Rows from block 2 of a small audio embedding model, named by matrix and row number. Rows with one number belong to one neuron. Each number is 128 + 24 x the weight over its row's rms, rounded and kept within 0 to 255. All counts start at 0.
Before each neuron's rows are labels from the 100 clips, of 14848, where the neuron reaches its highest value: "strongest on" is what is common among them; "lies over" is the class under the peak. Only what is clearly more common there than usual is listed. The data: single English command words and digits, spoken by a formant synthesiser in many voices. In brackets: how many of the 100.
# fc1: MLP up (model.blocks.2.mlp.fc1.weight, 1152x384), inputs 350-383
# fc2: MLP down (model.blocks.2.mlp.fc2.weight, 384x1152, transposed), outputs 350-383

strongest on: reverberation (64); /p/ (45); /ɪ/ (41); /z/ (26)
lies over: /ɪ/ (26)
fc1.36 [ 88 137 125 153 126 129 144 110 118 141 194 104 178 143  92 123 108 146 143 115 106 138 176 130 129 155 132 140 135 134 152  96 160 138]
fc2.36 [119 162  89 111 123 145 158 147 165 183 119 139 166 137 131 132 160 132 118 156 153  92 163 115 102 111 111 161 107 152 130 132 152 149]

strongest on: /f/ (96); /ɔ/ (71); /ɹ/ (44); word: off (27)
lies over: /f/ (74)
fc1.533 [166 123 123 121 122 131 134  90 103 140 147 125 139 122 135 113 139 130 138 153  88 128 158 132 191  59 138 121 105 167 124 144 158 147]
fc2.533 [123 163 129 112 155 136 164  65  99 114 160 131 106 111 120 162 107 146 123 135 160 110 123 133 133 133  90 149 105  93 124 111 105 136]

strongest on: reverberation (77); voice: low voice (63); /ɛ/ (50); /eɪ/ (30)
lies over: /ɛ/ (43); /eɪ/ (29)
fc1.244 [146 125 122 159 128 119 177 149 130 118 139 107 128 164 124 129 168 140 148 147  96 128 145 153 131 100 139 137 139 109 115 100 151 124]
fc2.244 [156 153 100 128 114 137 141 116  86 164 147 129 126 116 124  94 103 135 105 170 153 104 107 112 132 121 133 150 135  98 144  95 116 128]

strongest on: /n/ (59)
lies over: /n/ (37)
fc1.375 [142 122 135 132 135 169  92 182 132 126 158 131 150 137 175 151 168 125 132 139 105 101 155 118  94 145 158 161 127 124 122 169  96 121]
fc2.375 [112 126 131 107 113 143 127  82 120 138 123  96  90 144 110 127 107 142  98 135 154 157 146 134  97 115 137 141 105 127  82  77  92 149]

strongest on: /n/ (62); white noise (40)
lies over: /n/ (49)
fc1.676 [111 120 123 103 116 103 102 145  78 149 169 157 159 125 116 127 133 151 123 114 135  93 120 140  93 155 138 153  99  96 104 130 143 106]
fc2.676 [132 124  91  81 123 116 146 109 178 138 119 129  74 148 104 168 147 102 125 104 122 101 102 128 118  87 118 130 190 145 135 112 134 150]

strongest on: reverberation (60); /p/ (37); /eɪ/ (30)
lies over: /eɪ/ (30)
fc1.587 [151 150 117  87 148 151 141 101 134 147 180 117 117 129 125 110 140 136 161 135 124 140 148 120  95 105 182 119 163  71 138 140 168 104]
fc2.587 [154 161 116 141 133 110 154 136 108 162 140  90 105 124 168 176 139 140  87 110 117 109 171 141 113 111 145 151 135 119 131 150 149 125]

strongest on: /f/ (37); white noise (34)
lies over: /f/ (31)
fc1.306 [154 152 123 113 153 121 122 113  91 154  85 148 123 109 161 102 139 132 155 106 163 136 102 135 134  92 130  91 133 150 175 164 119 111]
fc2.306 [134 137 111 126 133  98 152 118  98 134 123 126  88  92 103 147 157 109 164 168 153 130 134 121 136 144 124 142 108 129  96 145 143 104]

strongest on: /ɛ/ (61); /n/ (56); /s/ (55); /d/ (38)
lies over: /ɛ/ (42)
fc1.209 [ 96  94 126 117 176 139 150 116  99 173 100 111 122 173 108 129 110 162 150 149 146 155 100 125 114 144 159  92 115 132 168 119 150 137]
fc2.209 [151  86 127 159 121 133 142 156 114 130 158 104 115 146 151 137 115 128 148 139  97 129 115 160 109 151  93 161 128 108 143 118  95 146]

strongest on: reverberation (67); /ə/ (37)
lies over: /n/ (25)
fc1.407 [117 122 130 118 101 136 159 116 118 160 130  99 116 132 107 139 117 166 141 141 144 115 152 137 113 130 124 144 128 109 151 153 116 121]
fc2.407 [123 136 152 107 108 111  92 115 152 135  76 120 149 152 149 139 116 148 108 133 139  48 143 134 120  93 133 113 107 143 114 126 131 166]

strongest on: /ɛ/ (54)
lies over: silence (90)
fc1.400 [160 114 155 124 101  94 152 119 112 141 183 117 123 100 124 122 132 133 123 141 174 129 156 126  95 102 140 140 150 112  93 135 153 119]
fc2.400 [120  98 122 123 166 124 127 109 155 120  97 143 139 116 137  89  99 101 120 135 150  90 107  89 115 129 132 116 111 121 127 145 127 118]

strongest on: /f/ (32)
lies over: /ɝ/ (26)
fc1.702 [ 93 142 155  92 153 108  78 130 151 114 146 120 142 147 166  89 155 120 117 114 137 157 164 143 181 131 145  88 115 109 141 149 137  96]
fc2.702 [148 127 139  96 113 118 131 108 135 105 109 160 166 109 159 171 112  83  78 125 147 104 112  91 144 139 145 161 112 142 153 111 139 132]

strongest on: reverberation (61); /oʊ/ (43)
lies over: /oʊ/ (27)
fc1.313 [162 151 109 165 161 148 133 172 130 140 135 136 164 104 183 138 158 119 109 141 145 108  80 153 140 118 132 128 111 139 129 168 112 160]
fc2.313 [118  99 147 157  80 133 141 147 103 139 106 153  96 148 190 168 148 129 106 113 147 125 156 147 168 109 120 119 154 152 128 116 145 136]

strongest on: /f/ (48)
lies over: /f/ (43)
fc1.368 [110 126 122 140 132 118 174 127 131 127 153 127 134  82 166 119 141 118 142 148 123 136 127 156 142 136 147 132 135 111 134 152 160  83]
fc2.368 [111 115 110 113 129 120 113 153 157 124 132 139 122 119 115 121 125 174  81 115  98  89 173 100 144 158 152 126 147 158 120 118 128 177]